config = dict(
    dataset='short made-up English sentences, spoken by a formant synthesiser in many voices',
    n_mels=64,
    hop_length=160,
    win_length=400,
    head_dim=48,
    num_labels=202,
    optimizer='muon',
    orthogonalizer='newton_schulz_5',
    max_steps=7600,
    batch_size=512,
    epochs=149.4,
)
Rows from block 2 of a small multi-label audio tagger, named by matrix and row number. Rows with one number belong to one neuron. Each number is 200 + 40 x the weight over its row's rms, rounded and kept within 0 to 999. All counts start at 0.
After each neuron's rows are labels from the 100 clips, of 14848, where the neuron reaches its highest value: "top examples" is what is common among them. Only what is clearly more common there than usual is listed. The data: short made-up English sentences, spoken by a formant synthesiser in many voices.
# fc1: first MLP up (model.blocks.2.ff1.fc1.weight, 576x192), inputs 0-95
# fc2: first MLP down (model.blocks.2.ff1.fc2.weight, 192x576, transposed), outputs 0-95

fc1.398,201,198,184,176,239,164,210,257,217,216,158,205,180,211,231,180,217,202,200,302,231,209,271,196,218,206,184,212,249,178,266,148,149,135,264,193,141,213,138,214,138,225,168,275,208,211,277,168,188,147,183,146,203,196,260,225,191,210,246,191,178,242,190,211,209,172,137,267,193,187,207,171,175,230,274,144,230,181,148,111,135,155,193,232,282,170,238,262,294,180,188,133,156,124,164,210
fc2.398,180,261,168,141,189,199,227,256,241,269,208,182,116,194,229,197,229,209,251,169,211,204,208,213,194,236,198,176,134,181,217,92,199,143,172,162,252,245,182,143,194,191,188,151,207,127,215,209,247,194,146,172,242,203,266,202,181,260,198,284,168,238,215,265,253,151,265,149,219,150,250,173,229,173,253,137,230,308,156,115,202,176,174,220,257,222,180,257,174,244,163,189,146,199,252,239
top examples: clipping

fc1.309,245,214,212,214,262,101,191,169,172,190,188,186,201,185,203,267,213,225,114,86,185,147,161,228,267,155,221,260,211,208,167,211,147,272,207,207,131,230,183,179,216,228,176,173,212,261,263,258,213,157,188,236,165,182,187,188,200,218,202,160,232,258,232,126,201,233,142,257,124,195,199,210,212,137,152,170,250,220,218,144,154,172,220,170,136,222,190,206,190,176,284,179,300,186,211,225
fc2.309,201,187,214,228,312,208,167,247,183,228,227,173,214,191,217,200,196,191,168,254,210,116,208,241,201,183,223,216,232,162,175,228,152,212,216,212,232,224,130,190,265,134,162,181,158,157,227,266,178,120,198,189,196,249,197,222,203,267,176,182,207,168,208,224,166,184,235,177,199,224,181,207,272,229,177,204,158,139,235,168,164,155,208,203,192,234,208,98,149,243,251,231,256,155,168,281
top examples: /z/; reverberation

fc1.80,254,148,260,123,211,257,173,220,212,194,211,243,217,170,241,171,254,171,200,170,189,261,141,114,171,179,189,154,190,174,164,199,173,210,183,210,136,200,244,221,203,176,183,231,170,203,254,212,166,181,157,230,195,38,217,221,174,249,194,227,143,182,170,218,198,196,219,160,194,171,183,106,213,182,177,333,174,206,194,170,227,350,237,161,198,246,262,200,227,173,174,220,191,189,240,226
fc2.80,218,223,199,214,203,184,227,156,204,141,276,186,171,177,188,244,255,199,225,176,240,265,232,104,242,210,136,161,156,152,219,187,193,157,167,207,168,225,171,324,144,135,256,218,227,180,202,206,211,219,188,175,247,141,259,283,183,174,204,143,225,162,213,225,222,205,199,213,165,162,143,193,101,134,276,253,102,243,145,164,254,254,201,199,244,206,277,239,197,147,251,251,232,188,231,238
top examples: /b/; /tʃ/; "beach"; "behind"

fc1.513,192,223,235,235,234,267,179,168,201,184,225,160,235,227,193,243,146,203,227,282,167,173,201,235,176,270,200,198,186,233,199,207,230,270,233,210,121,237,233,207,157,165,205,214,273,214,157,169,210,105,212,201,250,209,208,240,257,153,213,163,213,247,226,181,188,289,207,214,279,231,129,181,297,194,171,263,270,187,227,198,183,227,197,159,189,198,243,167,171,118,199,238,242,193,202,170
fc2.513,216,212,245,206,134,151,201,143,178,141,214,217,212,171,169,247,287,222,227,213,199,139,200,202,158,257,199,208,124,238,222,189,164,201,190,260,182,244,228,285,291,217,186,181,232,227,185,187,204,156,244,159,207,158,226,204,143,179,171,213,179,213,206,206,212,273,210,224,250,222,235,246,176,196,124,253,215,164,273,214,217,184,202,196,208,158,263,110,175,138,179,166,190,234,220,271
top examples: /k/; "key"

fc1.164,237,197,206,273,164,188,223,202,269,143,170,194,235,292,162,198,111,121,201,230,219,185,248,226,247,221,180,267,190,187,263,214,216,180,179,205,229,192,260,246,179,256,166,204,267,186,152,203,201,127,189,178,178,146,196,180,246,189,199,167,254,171,257,174,225,182,194,182,136,181,214,216,218,246,137,206,242,178,193,260,182,227,221,223,305,247,225,211,138,213,187,242,173,159,204,182
fc2.164,173,248,235,218,193,202,177,163,190,171,153,186,161,236,242,150,199,169,141,258,285,196,207,200,165,152,244,209,129,147,159,159,169,158,244,209,289,128,190,146,255,224,232,116,248,277,248,211,191,178,216,217,201,253,183,190,163,236,139,238,174,159,228,182,215,190,232,178,146,171,168,249,231,117,148,125,194,201,249,227,209,194,179,266,232,155,170,255,115,184,259,199,189,253,224,128
top examples: voice: deep voice

fc1.32,195,222,177,251,174,312,199,186,200,183,244,221,223,198,199,246,234,176,255,318,236,197,182,157,163,166,177,227,184,149,210,256,213,146,161,271,184,120,156,227,198,228,140,277,165,152,196,179,234,182,168,213,214,147,208,246,250,201,209,231,228,147,289,208,194,160,193,203,249,144,177,118,188,258,239,208,211,175,229,214,212,154,155,200,174,240,210,150,227,239,173,148,212,127,158,199
fc2.32,257,235,188,206,241,218,208,217,188,160,271,220,221,218,214,185,206,219,225,223,160,243,99,139,212,196,190,110,207,180,202,163,163,151,169,221,163,156,196,227,185,198,123,216,194,227,235,237,202,178,177,295,173,267,199,175,214,217,223,162,193,208,230,190,198,174,205,136,235,148,225,168,246,250,126,158,129,194,164,197,205,176,162,179,273,229,219,229,266,252,162,175,204,217,137,191
top examples: clipping; "my"

fc1.342,177,195,216,244,296,191,227,249,172,251,197,176,243,175,206,218,161,259,244,134,145,213,234,183,197,127,189,204,153,194,179,166,186,234,183,259,199,210,186,141,220,202,233,238,173,193,199,212,194,186,208,128,212,237,177,171,172,177,262,180,173,226,234,158,207,235,222,215,243,187,205,174,136,211,183,147,204,191,157,225,159,195,213,234,260,238,151,237,229,208,239,178,192,212,321,232
fc2.342,247,189,202,144,255,224,182,195,243,189,186,198,259,212,222,187,161,280,276,126,236,190,142,219,256,175,233,215,188,127,201,180,219,161,238,287,283,237,142,205,168,199,185,148,197,159,216,207,127,220,223,180,276,301,153,158,176,178,168,259,145,196,230,165,222,138,161,220,285,218,217,197,190,217,125,131,146,232,192,222,229,229,170,223,216,195,163,141,224,238,207,169,270,170,191,233
top examples: clipping; /aʊ/; "our"

fc1.552,192,134,233,172,200,158,166,193,197,235,196,225,231,157,308,169,241,135,145,185,208,209,145,211,170,159,209,253,240,150,215,261,171,226,205,184,218,189,231,192,270,199,174,194,211,289,228,185,150,204,170,249,209,112,176,247,154,267,114,219,131,184,177,195,255,236,146,209,197,194,241,223,120,99,240,271,164,196,199,126,239,260,188,220,176,143,301,212,230,194,165,181,158,159,204,102
fc2.552,277,117,211,245,225,234,141,200,232,177,224,243,235,235,183,147,185,154,156,257,263,292,181,236,187,191,121,176,213,216,204,161,246,220,186,125,241,188,243,239,244,181,136,203,240,232,154,201,211,176,168,197,245,222,253,195,118,148,228,151,166,208,161,187,134,228,200,216,224,214,229,192,175,252,170,273,205,216,182,171,250,186,226,196,234,178,179,233,208,236,260,118,95,186,253,232
top examples: voice: deep voice; /ʃ/

fc1.542,180,189,154,167,183,183,183,234,161,154,202,216,204,230,292,174,160,206,209,266,252,199,264,245,226,195,149,246,142,163,268,221,158,160,125,232,223,141,195,209,152,207,223,203,229,175,242,282,207,248,193,184,203,202,278,197,232,218,180,141,199,183,184,202,201,193,209,207,233,211,216,244,197,175,127,200,177,128,156,172,196,162,202,163,100,258,174,152,137,230,163,168,265,130,136,214
fc2.542,206,174,166,190,227,156,171,158,246,164,221,185,209,276,304,212,167,148,208,252,153,199,198,181,172,194,128,197,189,202,255,264,179,160,213,217,235,214,202,163,166,106,163,162,155,215,188,213,153,236,199,184,165,215,240,213,213,265,271,239,149,272,254,213,218,208,278,232,168,216,166,168,243,263,178,187,172,174,149,161,188,124,256,200,249,111,188,178,172,283,206,205,175,175,148,250
top examples: reverberation

fc1.260,203,137,127,154,164,248,194,193,199,214,181,283,258,168,172,230,266,241,124,261,180,221,274,221,254,200,194,179,229,250,209,155,223,163,222,222,211,167,266,167,245,216,267,281,156,271,221,226,249,113,182,178,202,137,208,106,216,207,182,175,222,274,263,170,198,192,148,221,146,76,191,126,208,198,203,196,248,228,247,277,165,159,221,259,207,247,195,219,216,185,133,191,181,244,264,207
fc2.260,269,252,152,193,210,143,198,172,199,105,194,264,254,162,277,282,172,161,176,248,204,223,232,159,156,231,196,175,243,196,166,174,210,204,207,176,185,175,249,279,176,161,206,227,206,232,175,212,154,147,226,236,194,215,173,132,231,159,210,167,177,181,246,178,197,196,206,207,207,269,163,211,203,70,190,213,208,207,222,218,150,243,197,257,227,191,190,152,214,218,194,208,191,231,327,277
top examples: voice: deep voice; /u/

fc1.558,263,223,204,289,195,217,119,187,275,209,203,82,127,242,179,209,172,240,222,170,255,130,218,234,257,219,126,263,252,231,143,197,253,224,187,211,193,226,203,180,190,199,155,214,201,275,227,180,182,228,245,222,243,211,226,229,228,210,221,252,237,223,162,184,183,166,211,174,186,217,142,160,235,214,195,244,247,210,168,182,211,160,230,235,184,190,162,246,182,256,273,199,249,226,221,222
fc2.558,150,193,173,209,279,210,79,171,197,232,239,187,269,152,182,205,169,166,156,222,226,167,139,273,248,189,138,193,147,157,208,223,136,255,239,246,232,220,149,178,173,282,206,197,147,248,125,204,224,213,209,240,232,194,147,279,165,269,174,188,141,189,227,162,176,217,253,158,240,255,218,110,202,246,163,227,242,168,251,145,189,187,203,224,131,224,185,99,218,261,218,220,210,246,221,217
top examples: /z/; "is"; rumble

fc1.568,244,235,200,152,194,173,203,190,214,179,167,195,196,149,267,278,155,233,201,200,209,176,221,241,147,274,209,217,223,120,162,148,208,202,139,176,227,236,233,157,246,245,202,179,205,164,207,202,115,187,190,178,251,207,200,228,216,167,197,205,172,199,278,234,199,193,148,211,236,169,242,111,155,170,264,201,159,244,125,157,340,147,177,250,163,170,207,255,176,182,150,216,164,206,161,215
fc2.568,209,218,194,162,253,194,238,116,159,215,258,196,192,252,93,241,244,222,220,129,206,242,199,192,150,118,263,221,194,119,233,165,150,222,135,208,251,232,157,162,254,221,166,225,262,219,236,214,228,193,226,186,139,230,218,188,128,241,177,259,136,200,231,178,170,234,190,148,203,258,238,237,217,141,198,160,233,198,232,233,241,206,216,194,169,141,117,197,215,165,191,203,149,247,203,202
top examples: /θ/; "path"

fc1.69,222,201,167,228,298,210,224,189,210,207,182,97,215,179,190,184,270,182,212,166,163,282,130,186,187,151,140,246,237,178,187,227,161,234,287,163,203,227,243,161,220,179,161,179,215,216,258,242,241,160,168,166,164,202,206,193,212,78,251,251,223,183,168,222,258,172,235,158,183,227,197,192,189,234,148,255,220,204,227,257,234,250,158,190,190,206,200,209,178,138,226,221,200,304,205,225
fc2.69,237,186,258,195,173,237,307,204,286,242,278,110,158,170,229,145,171,273,237,192,256,226,177,217,199,179,237,186,166,213,172,223,189,244,239,202,177,207,157,219,228,266,208,232,168,274,237,193,171,171,272,142,146,187,196,185,186,189,273,272,189,232,202,205,172,213,221,203,173,174,142,210,196,181,177,173,229,239,180,153,235,215,164,258,202,112,201,217,255,222,213,215,197,223,234,190
top examples: voice: deep voice; quiet level; "every"

fc1.362,239,176,198,135,112,177,238,243,190,238,175,200,182,118,193,260,247,212,152,171,199,103,140,203,185,174,215,242,210,196,181,187,234,143,235,235,216,249,148,176,262,171,177,131,227,162,209,211,193,138,195,184,164,218,146,267,283,199,207,242,182,221,224,133,146,242,189,141,216,212,197,205,222,196,243,183,226,214,255,147,151,160,167,196,186,212,158,170,211,104,167,170,191,215,207,148
fc2.362,152,179,107,117,172,142,204,270,212,161,170,248,248,153,203,256,199,247,118,239,183,176,202,166,246,179,211,184,216,212,144,176,113,252,254,190,169,259,170,248,201,149,172,210,261,218,135,156,203,141,141,188,136,239,176,122,204,150,196,167,173,142,226,200,236,165,214,187,224,224,225,228,200,204,257,221,209,154,245,237,224,245,155,156,138,283,183,195,262,185,189,281,204,224,235,205
top examples: /k/; "his"

fc1.460,170,187,223,196,212,233,227,193,144,159,267,138,213,177,228,254,155,213,317,232,175,182,202,168,224,138,194,241,244,228,165,215,113,146,217,213,225,278,187,200,263,262,196,213,109,299,192,187,249,151,209,230,222,232,208,184,203,133,249,225,219,251,242,197,266,164,164,201,214,195,205,174,219,262,172,150,177,230,254,205,245,184,256,163,201,202,192,160,251,209,241,160,155,223,166,225
fc2.460,216,165,167,170,196,233,241,201,196,192,175,208,252,124,196,146,186,133,286,156,261,153,162,156,247,123,174,147,151,234,171,227,186,217,177,200,217,255,266,226,200,236,165,171,166,244,238,221,237,197,223,252,219,185,180,246,246,225,186,242,223,224,216,162,235,195,225,194,166,229,253,125,196,195,172,210,129,209,214,216,174,139,154,220,211,234,194,167,224,220,212,177,235,174,118,242
top examples: clipping

fc1.472,145,176,177,209,209,250,174,140,240,226,128,169,236,191,183,158,120,174,222,230,141,212,196,240,209,185,153,163,189,105,183,234,189,167,161,279,201,150,234,163,216,158,176,171,181,161,248,172,131,208,127,145,170,243,162,197,210,174,211,206,160,184,264,197,204,209,132,232,199,212,202,221,103,182,267,188,133,247,180,239,191,246,193,184,254,217,243,250,186,261,177,169,233,260,178,226
fc2.472,178,235,195,192,225,208,148,218,234,157,259,157,155,152,106,139,90,170,204,200,166,143,238,258,218,223,267,242,195,263,198,122,261,229,211,204,174,190,177,118,131,195,240,152,176,254,227,225,170,229,165,181,272,218,163,211,160,226,217,246,256,194,255,162,191,216,265,166,230,209,90,211,243,166,280,194,161,207,192,230,279,219,215,201,269,200,164,143,202,173,142,157,178,265,197,235
top examples: /θ/; /f/; "thin"

fc1.153,127,178,290,184,238,156,168,210,228,157,222,211,243,278,215,205,155,178,220,151,167,239,219,231,231,157,191,212,225,197,193,243,165,120,220,212,216,245,174,249,194,154,174,276,220,224,193,186,95,242,240,207,244,223,210,170,234,226,144,138,180,199,169,258,249,241,196,174,154,230,223,252,170,97,189,153,157,205,168,218,228,227,229,186,203,145,124,160,187,228,232,255,171,113,224,189
fc2.153,167,210,143,224,227,178,197,181,203,197,172,198,170,275,231,138,143,198,268,180,125,171,195,222,159,174,226,220,232,135,197,272,231,233,218,227,201,77,122,144,143,161,191,173,212,170,128,127,220,155,180,262,203,244,278,219,164,242,271,169,155,149,223,221,213,183,217,181,190,248,180,155,225,132,222,211,224,230,151,194,123,166,224,225,197,211,178,206,183,170,205,217,187,172,224,203
top examples: /k/; reverberation

fc1.114,196,251,204,200,171,174,209,176,222,188,230,107,128,281,261,203,194,201,198,159,271,162,247,225,246,212,251,189,242,188,239,187,236,209,268,203,190,247,210,107,234,215,263,207,211,215,217,141,229,203,267,198,256,187,200,227,257,235,186,187,177,207,118,219,183,220,206,249,189,242,221,207,229,226,194,175,110,215,295,243,174,219,149,221,258,255,210,200,295,212,168,204,235,206,133,184
fc2.114,173,175,238,210,177,219,130,178,231,128,281,162,174,116,236,215,236,168,271,201,247,168,165,242,193,190,234,165,225,202,210,174,198,238,236,221,201,278,256,224,220,246,208,215,212,175,183,217,171,210,214,129,167,228,189,174,220,256,150,178,176,164,166,249,177,289,218,204,222,201,254,202,296,263,209,263,223,221,256,177,215,239,159,198,288,211,182,195,147,188,263,201,229,153,194,165
top examples: /z/; quiet level; voice: deep voice; "his"

fc1.514,118,127,212,182,264,213,202,186,218,205,185,256,211,239,221,249,166,220,168,198,213,238,288,166,221,134,180,214,192,141,249,248,288,216,217,230,215,224,201,181,161,108,136,185,230,180,214,157,175,201,238,170,261,196,211,182,197,212,297,224,204,298,178,192,226,277,251,174,210,227,156,253,164,239,218,234,226,131,202,121,198,237,223,170,266,169,120,231,223,220,245,272,174,163,182,202
fc2.514,151,232,160,172,164,184,175,183,185,232,234,226,221,139,217,191,156,195,211,222,250,114,299,175,188,262,179,206,157,171,246,174,238,241,198,204,205,207,139,268,171,167,190,221,229,190,204,202,204,222,247,194,247,180,222,285,208,125,211,122,196,227,195,237,243,201,204,215,205,205,195,240,251,175,172,216,201,211,197,209,213,181,283,209,271,226,218,166,205,265,201,148,194,215,191,180
top examples: /k/; mains hum; thin (high-pass)

fc1.311,259,223,251,206,172,205,159,161,186,164,256,133,189,218,276,198,220,220,122,138,212,150,100,216,147,169,207,150,194,139,286,209,202,204,165,151,275,227,137,190,215,194,245,171,175,194,201,185,197,173,187,150,193,213,194,184,195,200,252,202,222,206,196,250,175,214,259,196,189,229,255,219,215,118,234,239,262,176,257,174,216,201,219,226,193,196,176,231,188,178,155,211,221,232,252,181
fc2.311,235,226,222,177,231,255,150,181,238,257,275,239,202,189,183,236,219,131,160,126,193,234,232,215,205,158,129,195,229,234,202,178,251,179,198,186,176,220,264,151,207,245,216,273,160,213,182,201,214,103,196,228,137,257,158,210,157,223,265,135,235,110,252,211,223,238,158,139,183,236,280,246,177,172,206,186,244,141,197,219,174,155,213,279,126,251,207,178,193,213,188,104,247,201,247,239
top examples: reverberation; "that"

fc1.121,91,193,263,229,196,209,170,221,243,194,193,270,175,214,264,205,197,213,224,182,234,147,244,222,216,233,281,202,184,196,174,263,90,169,201,176,136,210,193,235,229,242,199,193,174,249,183,233,181,172,282,246,190,211,199,162,229,149,216,239,197,212,231,235,208,270,214,207,230,262,157,180,248,252,153,186,191,180,104,246,198,188,187,163,194,279,147,217,169,150,165,167,194,211,181,202
fc2.121,184,206,262,220,224,104,221,245,152,156,192,205,260,196,263,199,280,153,129,161,172,194,218,204,212,238,250,221,114,210,268,236,206,247,191,229,206,220,96,147,242,169,127,215,223,273,176,273,246,161,159,139,219,151,264,265,238,189,167,234,196,183,174,240,213,184,261,185,202,191,169,164,142,253,195,211,200,219,229,202,199,152,258,97,228,183,226,174,220,150,182,191,166,189,159,195
top examples: reverberation; /aɪ/

fc1.534,186,167,177,169,204,187,149,193,201,199,214,193,213,135,205,213,216,187,190,180,254,109,273,191,185,141,160,211,181,188,165,226,237,239,250,168,133,227,158,157,158,125,243,146,252,149,230,235,223,188,205,210,220,151,264,181,211,164,183,236,173,180,283,111,243,191,108,195,203,127,183,207,188,202,180,197,151,196,177,237,152,182,187,139,208,230,186,169,156,150,184,167,149,210,236,213
fc2.534,195,136,223,158,220,187,223,172,180,186,176,171,224,223,144,227,196,175,135,205,252,160,254,220,219,264,201,178,196,161,196,214,146,166,235,189,310,232,166,289,284,202,123,107,192,153,232,146,166,173,198,180,317,254,172,148,204,152,180,229,145,199,229,220,203,109,187,208,231,130,136,199,181,192,150,164,327,146,176,170,247,279,208,235,213,121,189,202,159,134,181,174,254,183,140,185
top examples: /z/; /h/; "his"

fc1.376,204,183,223,228,235,189,229,233,163,166,225,208,166,242,218,222,139,174,184,192,237,165,244,236,227,268,192,179,213,140,152,216,191,196,211,225,223,257,199,195,183,144,162,254,147,119,287,178,308,260,162,163,240,218,197,218,133,122,233,207,218,226,184,247,204,143,182,126,201,216,211,193,258,153,183,276,224,234,203,218,232,124,181,196,253,207,324,190,168,198,211,165,180,197,122,220
fc2.376,234,222,200,216,268,196,212,157,260,198,229,154,203,169,255,263,197,192,231,148,300,171,166,258,239,236,105,162,231,239,258,223,212,131,193,189,241,204,131,254,162,118,159,161,215,165,237,220,131,203,148,206,199,241,203,217,254,183,207,132,232,184,251,239,221,201,207,201,212,226,235,138,197,216,247,265,216,164,211,221,293,225,169,159,280,194,188,159,226,180,180,178,270,178,198,162
top examples: voice: deep voice; /p/; quiet level; mains hum

fc1.94,213,268,200,202,179,229,202,146,153,140,196,224,100,201,186,136,218,211,190,198,203,209,189,190,213,256,239,198,261,279,204,198,226,148,265,188,219,191,163,119,201,180,223,155,157,266,241,199,191,153,246,174,262,168,213,233,267,229,158,213,316,217,140,241,210,195,235,161,145,199,206,186,210,242,209,242,98,187,216,222,224,151,213,168,253,272,233,146,338,232,254,240,237,223,243,177
fc2.94,182,216,241,183,172,210,161,217,177,211,192,177,286,208,238,227,210,211,266,136,178,218,166,237,188,176,156,165,177,199,214,246,170,176,245,209,186,280,199,225,158,196,283,127,156,182,223,222,176,178,205,181,205,184,160,236,224,222,194,247,198,204,105,208,211,225,147,190,212,168,205,210,163,288,147,195,227,159,178,208,211,137,219,230,244,245,225,221,180,200,214,209,245,267,208,234
top examples: /z/; quiet level; number of words: 5; "was"

fc1.43,229,233,193,189,110,181,198,228,278,178,177,194,185,255,265,188,240,206,268,198,197,188,221,237,130,184,154,234,225,151,118,204,193,140,174,88,218,193,224,155,206,206,196,199,257,249,236,115,193,218,224,212,144,170,231,132,166,174,242,133,212,140,244,163,271,197,176,259,140,206,261,244,195,172,182,240,227,174,209,185,161,277,137,253,204,164,312,252,189,179,217,240,159,202,237,190
fc2.43,255,205,180,185,210,191,177,188,153,249,179,245,122,205,259,196,142,242,193,162,209,203,140,236,135,111,242,186,197,234,159,219,257,184,155,154,209,198,203,169,203,230,226,224,183,230,163,195,140,209,162,166,104,213,212,212,168,236,199,205,250,198,186,169,228,237,167,230,201,210,200,198,263,228,275,165,175,182,233,195,261,184,219,198,143,265,198,257,147,212,184,209,179,285,237,243
top examples: voice: deep voice; /u/; pink noise; white noise

fc1.537,92,223,214,143,184,204,178,189,203,229,149,187,152,267,214,210,188,207,234,270,171,210,172,182,249,217,202,177,201,168,173,219,196,164,150,186,239,175,116,175,241,131,213,271,230,222,158,196,193,101,230,235,224,188,209,181,263,228,198,254,209,189,143,211,201,157,198,253,224,180,210,225,197,140,176,133,291,211,253,153,168,271,217,158,209,218,142,170,178,183,186,241,196,264,240,196
fc2.537,124,219,194,166,224,195,230,157,221,245,228,285,191,262,185,207,174,185,248,164,86,164,185,213,164,208,163,203,260,170,199,156,232,212,180,253,277,106,162,141,267,138,258,233,209,204,165,184,137,228,187,201,149,245,225,202,209,255,198,234,228,219,304,195,150,213,128,209,200,188,237,242,175,197,150,253,240,172,160,168,156,183,226,182,265,142,167,127,163,237,239,255,138,133,140,185
top examples: /k/; voice: deep voice; pink noise

fc1.289,166,197,179,188,291,203,207,254,178,176,204,160,182,290,146,193,295,237,176,251,196,137,197,244,187,197,94,192,222,114,171,151,309,218,253,204,270,221,186,271,172,153,184,185,201,220,151,152,143,203,194,163,241,199,183,208,152,217,243,136,206,232,192,225,199,132,167,189,132,205,162,278,231,188,319,231,176,198,217,104,221,144,230,169,232,172,170,174,171,229,175,218,143,177,121,168
fc2.289,159,256,203,270,189,205,181,189,205,176,177,177,166,176,190,135,199,173,200,157,166,216,247,237,227,161,211,221,223,162,197,150,174,207,199,214,249,196,196,227,299,222,158,166,255,197,206,227,154,144,149,237,201,240,186,223,246,265,134,229,180,222,171,208,225,221,222,236,175,256,200,250,250,216,237,230,160,189,184,248,212,222,203,152,157,268,97,197,239,247,166,143,237,185,234,162
top examples: /θ/; mains hum; "threw"

fc1.424,175,201,268,214,280,186,154,184,195,177,162,116,250,213,171,149,224,125,222,166,221,162,221,194,148,272,237,184,215,184,158,208,183,127,266,197,227,185,234,187,283,198,208,253,153,189,184,208,226,205,137,220,199,145,200,199,229,170,190,222,216,184,243,170,154,152,177,248,200,190,164,179,236,215,235,144,228,263,270,214,204,198,126,209,292,229,208,191,226,223,93,211,142,263,251,232
fc2.424,233,199,199,253,127,171,216,230,214,250,161,206,203,164,231,232,252,168,191,245,184,309,172,148,173,191,232,169,155,222,205,247,218,153,236,283,290,247,184,182,234,179,245,196,218,210,165,239,290,190,228,185,205,164,123,181,234,290,144,208,176,186,143,229,250,149,159,139,173,223,190,225,202,222,165,160,211,214,216,241,196,199,166,203,263,202,173,266,147,170,213,133,198,249,199,207
top examples: reverberation; voice: deep voice; whispered

fc1.285,189,168,156,163,210,172,199,129,188,158,208,147,140,158,152,285,146,244,146,118,177,177,125,188,157,178,214,267,146,269,127,166,186,181,146,226,143,193,143,220,247,191,202,213,232,204,236,176,242,231,179,137,195,221,151,219,248,110,206,208,252,170,178,158,208,255,175,175,311,211,192,141,189,138,199,198,198,215,254,169,151,219,183,221,201,191,190,166,135,178,195,135,156,268,205,204
fc2.285,195,188,153,102,179,168,252,159,235,180,291,156,271,106,132,222,161,322,149,157,198,171,143,181,193,214,208,221,141,222,196,276,152,237,185,205,209,239,176,180,195,188,102,111,244,212,191,248,229,131,140,231,171,166,165,111,181,159,253,202,160,204,189,165,189,175,241,150,214,259,187,259,187,162,151,193,174,184,184,198,160,205,164,174,188,216,194,258,171,189,207,190,265,238,231,197
top examples: /k/; /oʊ/; /ʌ/

fc1.75,203,226,166,255,215,203,234,140,232,146,162,217,190,316,238,198,147,186,166,203,213,176,228,151,184,188,216,255,204,148,247,164,174,237,247,185,183,189,99,210,273,167,190,204,201,185,220,181,185,251,245,202,212,206,155,237,236,301,224,181,222,226,160,208,221,162,239,212,105,259,235,216,191,178,176,171,173,175,137,236,99,226,241,156,266,182,166,236,189,238,185,261,230,181,215,225
fc2.75,186,260,207,217,280,248,130,203,149,200,255,216,191,199,237,164,163,255,303,171,229,199,179,201,256,166,100,169,213,144,278,211,140,202,210,202,188,148,191,174,248,179,227,132,162,158,191,214,173,198,221,203,175,150,215,207,334,149,211,196,180,230,214,217,144,166,174,222,148,170,248,245,228,219,211,201,202,223,197,233,136,269,208,233,190,183,215,197,202,194,224,158,216,155,184,183
top examples: /z/; reverberation; "was"

fc1.491,313,255,213,198,161,90,286,198,252,192,176,230,175,235,234,177,180,252,218,214,249,179,238,251,236,194,185,150,216,241,188,229,192,194,236,194,155,197,161,156,212,201,165,190,170,174,211,167,175,224,211,156,176,226,242,278,221,204,212,219,205,195,134,233,144,241,166,174,205,194,178,219,168,124,263,228,192,149,132,228,263,180,173,246,172,258,260,154,202,205,201,118,220,241,168,164
fc2.491,211,162,217,127,229,183,245,227,246,192,189,197,188,187,173,151,203,189,219,167,120,220,164,169,245,190,133,155,249,228,168,199,191,201,212,222,237,260,184,258,206,163,189,133,215,236,167,246,178,217,192,221,224,263,256,263,315,202,234,198,170,158,160,195,265,202,147,234,303,208,191,209,210,171,241,146,100,227,188,227,212,187,232,151,171,221,183,175,255,206,256,158,212,218,204,222
top examples: /b/; voice: deep voice; muffled (low-pass)

fc1.87,200,150,240,212,222,186,236,219,211,155,179,147,194,190,204,167,200,209,164,279,192,214,227,246,231,131,218,194,247,229,122,162,267,251,197,201,170,185,161,235,145,208,245,125,192,239,226,201,163,190,312,216,227,224,204,286,158,166,154,135,223,246,180,181,238,274,219,262,248,243,197,253,191,162,195,173,177,245,229,155,130,227,213,180,133,229,267,167,243,190,224,192,242,164,153,272
fc2.87,232,226,205,187,206,191,194,172,193,248,181,109,251,300,200,213,221,276,143,210,255,197,220,129,179,184,294,202,203,206,188,150,145,306,180,214,143,153,176,237,239,206,200,163,140,266,210,237,290,191,178,200,107,240,142,308,236,247,182,245,168,225,209,212,253,185,152,227,244,281,220,206,211,251,205,155,164,206,157,198,205,230,135,216,205,194,168,173,208,197,217,165,268,167,194,193
top examples: /z/; "his"; "please"